python train.py --model="segmentation model" --dataset="numbers of one to four digits printed on busy colour backdrops" --train_examples=295000 --image_size=48 --crop_scale_min=0.8 --horizontal_flip=false --translate=0.12 --color_jitter=0.1 --num_classes=11 --encoder_arch="vit" --encoder_norm="rmsnorm" --encoder_norm_position="pre" --encoder_activation="squared_relu" --encoder_head_dim=64 --encoder_fused_qkv=false --encoder_bias="all" --encoder_qk_norm=false --encoder_layer_scale_init=0.01 --encoder_parallel_block=false --encoder_inner_norm=false --encoder_moe="soft" --encoder_drop_path=0.1 --encoder_num_experts=8 --encoder_moe_every=1 --encoder_expert_mlp_ratio=0.5 --encoder_slots_per_expert=1 --encoder_shared_expert=true --encoder_patch_size=[8, 8] --encoder_conv_stem=true --encoder_layers=8 --encoder_width=128 --encoder_positions="learned" --decoder_norm="batchnorm" --decoder_activation="silu" --decoder_widths=[48, 96, 144, 192] --decoder_blocks_per_level=3 --decoder_block="basic" --decoder_attention=true --decoder_upsampling="nearest_conv" --residual_init="none" --optimizer="soap" --beta2=0.999 --learning_rate=0.0019 --beta1=0.95 --shampoo_beta=0.999 --eps=1e-08 --precondition_frequency=20 --max_precond_dim=1024 --one_sided=false --adamw_lr_other_params=0.00083 --max_steps=6300 --batch_size=64 --epochs=1.4 --lr_schedule="step" --warmup_steps=310 --weight_decay=0.1 --adamw_weight_decay_other_params=0.05
Rows from block 3 of the encoder of a small segmentation model, named by matrix and row number. Rows with one number within an expert belong to one neuron, the router's apart. Each number is 128 + 32 x the weight over its row's rms, rounded and kept within 0 to 255. All counts start at 0. Numbers have three digits each.
Before each expert's rows are labels from the 100 images, of 14976, where the router gives the expert most weight on average: "responds to" is what is common among them; "colour at peak" is the nearest of a few named colours to the mean colour under the peak. Only what is clearly more common there than usual is listed. The data: numbers of one to four digits printed on busy colour backdrops. In brackets: how many of the 100, against the usual share in percent.
# router: slot weights (encoder.blocks.3.mlp.router.weight, 8x128, trained with AdamW), inputs 64-127
# up: expert up (encoder.blocks.3.mlp.up, 8x64x128), inputs 64-127
# down: expert down (encoder.blocks.3.mlp.down, 8x128x64, transposed), outputs 64-127

# expert 1
responds to: on a plate (94 vs 40.3); white ink (48 vs 8.4)
colour at peak: grey (67 vs 28.7)
router.1:088190112142097130140106069108091139119039129125133079090118100124104112105087179167108151136094089087162093140124092174148108071163054089139134107104116098165115088162111163173161150090140127
up.0:171142180194124106143092120086170137153135121090150099082140144150170151164123255150130108144171182200126166129070106130159146126096116117136157134152144131153129110112107150170094096142121141
down.0:103098099138169119133196166060052173128148097150102091149159162138105134084114097169144082151145109132079101103163065112101085161128144190021099107118117131177165115128134135128145128121108113
up.1:193113108103133186143113100110104172114190151163149100137147079132158146187089127077168119101129146082175142161146082132182163112210184059097130161149124088106143111102108112155169170167137109
down.1:118146149103150111140157085149094139177150100119153096110132114153173124106154055078105117133163120125154091201134124109155123117155157130156190127144091131096140111085134105092196129163126094
up.2:098133159113057114169142145147149154152147145124120149078107144115151119176071119189124130135122132128164159143165132119169166120128088120093126146169165182129119135176188128156118121098167134
down.2:109174122092139148155152121167121128142118141114133125129162119131087116130134122087094140160142177141162119062074096125127133233131162119093164090147143076123132104123155157087090127139170161
up.3:145150131131139225153095102095045096112131152133175150141097134114122130106157082185091150134079166153162199129169118076105119146127111136105111073137095108151142099123130209145126146116127146
down.3:113130156157165172120097096133138044129105110176131138167049107083170190088125072116141134094143129142057124115112135111109117127143113142079176163085118121087112078115130082148187167139149124
up.4:144156143125136087060159073066073116081167139142143138105126089113137138150191100108102144120061167149128156142084159087195094132153063068106164104083131127158091113129178115122074146121150194
down.4:129136114135117181152071132180184125146145133132110138132164149111099132139170134149168094157062141168108146098136119150120129144123126195129167149186066135130119181161118217071158098155149110
up.5:123117096150124108133168161121086056106146156063069108130152149139106156098113069154140119119123155120140105178088163143147148093099085083088185115180114117143148139173078100089173131095113168
down.5:160131138144101152128090156133190192121093103151136082140140142139136143118134136073128113105160141102163189115204123118123122130100169062155158122031161102151140104106123141129109156176133165
up.6:138158106122112120122128112110106155085147086139175155114134117124141148160136184086122134141134126103169121148150154110132159124137154119124100165103152094116102133105189092108072096114088172
down.6:144036132150122145113122165105085127142140134172047173153116093191152129125130133149169105136085133156136137137170130111142184153191144097112102113157067154129098148109132096141141137161173066

# expert 6
responds to: grey ink (44 vs 8)
colour at peak: brown (63 vs 26.9)
router.6:151135167099111097064113121168150053131147120106098073077151144085153109130116139125148165151211168149097127147104118097095187188138127084162107114090155144167148170162100075100093132099084150
up.0:149164078134127105113095093108168142121139134140169110159099119094191142132090225129115114148094113168166138151088090173125120153138184170112111142134122082090201138094178100101073169115088117
down.0:099109105101186162166195100144083089131182131209107109171156095214112145132156140146105184157130123098100124119158163134105129145154157048128104113090132126135171093153134154134117201161157137
up.1:133103077132120107114158127110095148142124109173148157081133184134172129134129147144105075086154129091056146173123117173196095146119183105142127175144123082097075069199099167100171118119113112
down.1:103140112113067136159128062097109072114187129055156087103170104099140125147115059115048139141119129155104094118075108153086126116128056123089115128143132136109119155132121122129202129148143136
up.2:139126123163146131099104133133137140104191191154130072165099145118166142098099128110081096114083147162123103104104148202126147192165169127141114140104160061163185106069138106152161152156103097
down.2:104138162136132099133043095155133132098103118161106102095070150143115111131104159128078092165148176148180200114115108087161134106217142117135113097182161145109154089151116104154074170120128124
up.3:172105095074130140126179186102101124131146101145078121126156138122183073093088192075151141137152085100164162137095143161099061109144178093125098102085146095134129082110141130142088145105141076
down.3:111135135088106102125077080149117145086138148139116115098118102109179075147145121160132091134123106129016147148155177146144202143128107161081171156101094108120109105090149173065088118124121167
up.4:067144127166105180124168156104153154110134095100096106162101138113093139139087176019102097088133063185162114156204146135110122140194153130156065118090171128121150125116149139137152160125115185
down.4:103154147149035135133119104115114178161152144093092109147123166107175174134110093145133138123157059104106190111169142055113140125096102102133173090148101162173138094133071116128169146123110094
up.5:114096145066138139150180137124158170152121163174102139167116121200143152123111145155148118153058163128136151098111149091118119100146183157121135091158116112120172173165076171137131095125101023
down.5:121156168152133175101060136129169112069095170150138124148189130102081137115180180102130094116128122069015165148099088205104212105126072140106179137157177110124106136146101115128164110126149132
up.6:167178136105136203159150098125134152146164079135200082148144108130121118130111090101059124101072058177147153169131144177103121143132135115171106147147078141134131131122121116052147146184128154
down.6:153104119162101111163167166114093160156120149131111139145171118145186111109116193051132098110156066122127156124166115131164119130126097122183069116128181152127135144114129160110103151142075078

# expert 0
responds to: on a plate (99 vs 40.3); black ink (36 vs 8.2)
colour at peak: grey (59 vs 28.7)
router.0:135097104142099172179096114074185140161140123133160146138072154053076140117193098168130085080104173100169147116163094122158136091126127162110094188108128120082110118114086145095140140114142145
up.0:088090095051186124151137125141145113200103089191177132094172137127119101133115147134101134119086141030123149098126155104164126135102139130128166091118068133139165125112060156126134139125155111
down.0:151119165168091171124136164082082094093061116145114174112154103101107098066095145132122157152127120094109080094156089154077155126152134090186165161106137161175113104170118178191161186130115163
up.1:102089196180110137121174165154095128119131148161109132111111192159172147105092095093145080110082151073152108126147203104170155141161110079137158113103129149097154075157130105150065159118147060
down.1:153103136151167131126146162065077131128074162170117111105141127116113128188152122196115070164139114153101160029153112149164140162150112049144066149105126160160149166100130131137148045149146130
up.2:130140103176087134143074109140118164111094115100151076125126127108127143169172104059165183120057113124148087091068086115127053105119121112154184154100158115110140157134064178139113133094162094
down.2:166115188161127068105138104121108072112098132157137077147146096153189182147150150156155129156163101090030055114103169175096138096110062091153084140151116051098110165179118155125143120094138115
up.3:062116100133167177127164120170081108170176110091135142074109163095149107145162080120136139092083077138138161116136166153169158120153099145115138132063121192116124146129112139104124120123130139
down.3:139128092141136136117125145151095117178132109203153179135145140113116128112172187102067102118137114165138123097092129142099177136139127176111130129227146101124066115112157172112137144112143130
up.4:125125131100077075071205188142091151162115141157138110102125087181153083087160135116113109109131096119126138169099096115144174182138185118146110125178098139093097160163122137126171138121164123
down.4:113103146097255140084079085166146132158202151102111214132166104106138107124105098132146164120160113128127113144117139110100131123186101090137070119166115194120113197137133134100139126104159108
up.5:152112134086200162162074139096122106101130096129140142180138154149108153093133088104151143106141044152142103137186098094156138122128087161125140128140064094091124150131088157164115086081098150
down.5:134091084020154160118077140137164103194110137096095108133112140140148125094212108103139162133098148168152138142104145087137134145132147098137061148120100115063104160092121134121112125150193166
up.6:079116155119133063160123175107192137166154082143127144146126097144156102084175176150083100115111154183150109090084171119088149094137061085147135090113079199177115120129176120101079103140143141
down.6:098167149168079114070130150149136159147136110160133138174149156166136159127139119126048089134109078066193157164183135110066136142113127124159004151191120164161153100114105177182125186128090130

# expert 3
responds to: white ink (50 vs 8.4); last digit: 0 (25 vs 9.9)
colour at peak: brown (65 vs 26.9)
router.3:137116120110126176094112107083109114107138103075133084112141121092140122113192135091067140116176126088177079146097090112178094152169094144131077160111139143128155142113117059116081175127073158
up.0:131089115041146120128160161147128101139182125197080130115096161159104164155144148157156125076124183083072104128114167083106131200101158149150101157117116165131117171170093167138123145138118163
down.0:159111118113122125141159117173167124095202109092138088095124061094148097081117118153137097147069099164159151166128171126157139150134165095070100084152172126120100161162117050106193118117127135
up.1:156148154113116166160167105157124091139084135121145095123144130095119137140128103091091129173097122124107113078187080180080094122189073134152111078125134139168192119123125162082113097129091129
down.1:102143138125123115104117093087183141125129121132085094117121167152092133084144126127101208181164100081116141089092129099116160128139042118138143130138120150129111106102147124178111134079093096
up.2:132140078119115121173097109082170136083093134155134088164114150188089135100237138076061092120133140144155122083124135166168102068117124160110143158125061164147128157097131180107145136132158094
down.2:141163169148099112139113159095046093136125130132120180158141147148124170140144125131157060075135163124070144142169133117141139140112121112051076176095124088077166114074112147107176129144095121
up.3:184115156144140127111174130151137156094155124104135087100103168132159189176126189100143107166079162135177178156088156074146086157142119077119099082177139074150178093122083202112180091146129119
down.3:136114112125187075144167130105100096122126129127124089103138137107118178184158163077106188133134123144186136134171120106119135207098160102109112146154138154121187111119159115154136112115162097
up.4:147112157114114048075106105169124116103192092189121122177165146140226153076086119130084136105113161136174084134122137121148134104108094158119088107145149134153131130149076114085125134129101114
down.4:137107091044164190167111150121193120115182146138129113086164100151075078129118068200132137158107132050191097115100155098097113103117138116095117145091139171141156094107126128123039093106174188
up.5:111111154081184118064119147132069142143112148162103065110113113086130109113120155149140117154132128103132125162153129109117244156130122095074139124175172103109195142108105068190067139100130121
down.5:110136106119092168114139133188188105139145141159143120118087081135144207109158093162156120155124152138090143158142085109098156109098068118158201142123126059151070105113091170057149101135117107
up.6:074134163098141148166135122160151080166091126170118166149163127139117159095126099176143188065161112070170162114112149069172114142115104168088207080163133072136087121146142087191176096154159113
down.6:108106102142160137111121117124163152095185127170118087129166141138124088149154034122090122096129123178142088090149150163057160113109108133092114115182128128144166108188134133137137202092166137

# expert 7
responds to: grey ink (29 vs 8)
colour at peak: brown (66 vs 26.9)
router.7:160122102163101147132116111078121134124158144162132109121122108103130129111197138181052152084206120111151098142137088163165098133121098110129072166125154110096112159119083083118086183131091173
up.0:122085122170159149163177103124136124112076168156159078132141083170148165141120123112148232058136117142142092121105144106143081130159137185156133111093110069171113125142167071122149127217115107
down.0:108094188090126146145128108176112081139137082108128152102128169152149117155095122137075161167095111197142178170137091111117138187136085086098119140114121164165187156147162163137064094151123126
up.1:123120067121137140107160117187101148079129122104142120140101095112203123138098122155158120114134105129122171113141117106153087141118105096144108059202038116113171110098168142167139121121175151
down.1:174121140149153106111122144132156132129138154097188184163075096138110117101134230084119151075106195081143074153148094049116121149069132120125158140103123161139124184135163162165151143172067148
up.2:083137122115104168173155116154141140129124074157160067117160133091187090124109128194082132130150106070209152126134150092165126126087125119104078103110145116126157146156174112112137147155135131
down.2:055145138149176137137161155089140132071124124133155094115172108098153167106123056175093119184116154137179147101104122178151086174099120105112122140150109154081163178053116102165121125141114143
up.3:163087126163140118125136118135108101072147118087102120170154115120127196165185074182133070107151117194145137164135150127077167131130155143153136183156152087106112134208138147123116150109089170
down.3:128163131123111152165102109162149159061114133137118156140103125163126103078104123155108111078149125140152145156084075106173172118098195093145215111074144151128100119111126092113105161145069103
up.4:097150140159079179125176092111145131111124125093083094111093133182139170192125124171119149144162157124178111086120167091116131150107123149122123069164111117092071091108185149099170126111083088
down.4:120132134084101181135111108109083131148107119169092124148138139164088078161135155110170123147130134095177147151191085133110172126096121098078140179084071151183073142147139134139043079109124141
up.5:133112116131163092119140137162083109110129129175105147155129173137145153037108071114116140150166133144061117126145111094137091184113079161112146114203119140164134125106233039155169117128152141
down.5:144113075119143112102133192182153108138103117084103171143127114161126170154150137158107116157112135125130148104109117163113174101080156152081213122125093135142090112138166114128200153181170142
up.6:150151117193135124141101125102165107135112114130144142148108146099126148098181120123088134135090098139150070112140146135148134143158164169076136142186061108115159156161088164149199161128132176
down.6:149124204142127078136190119058133177111087140091139138174105139138102158086147150143179096120103118151109150111222159142081113126149136122111101128100128113133139058120152137077103130074119127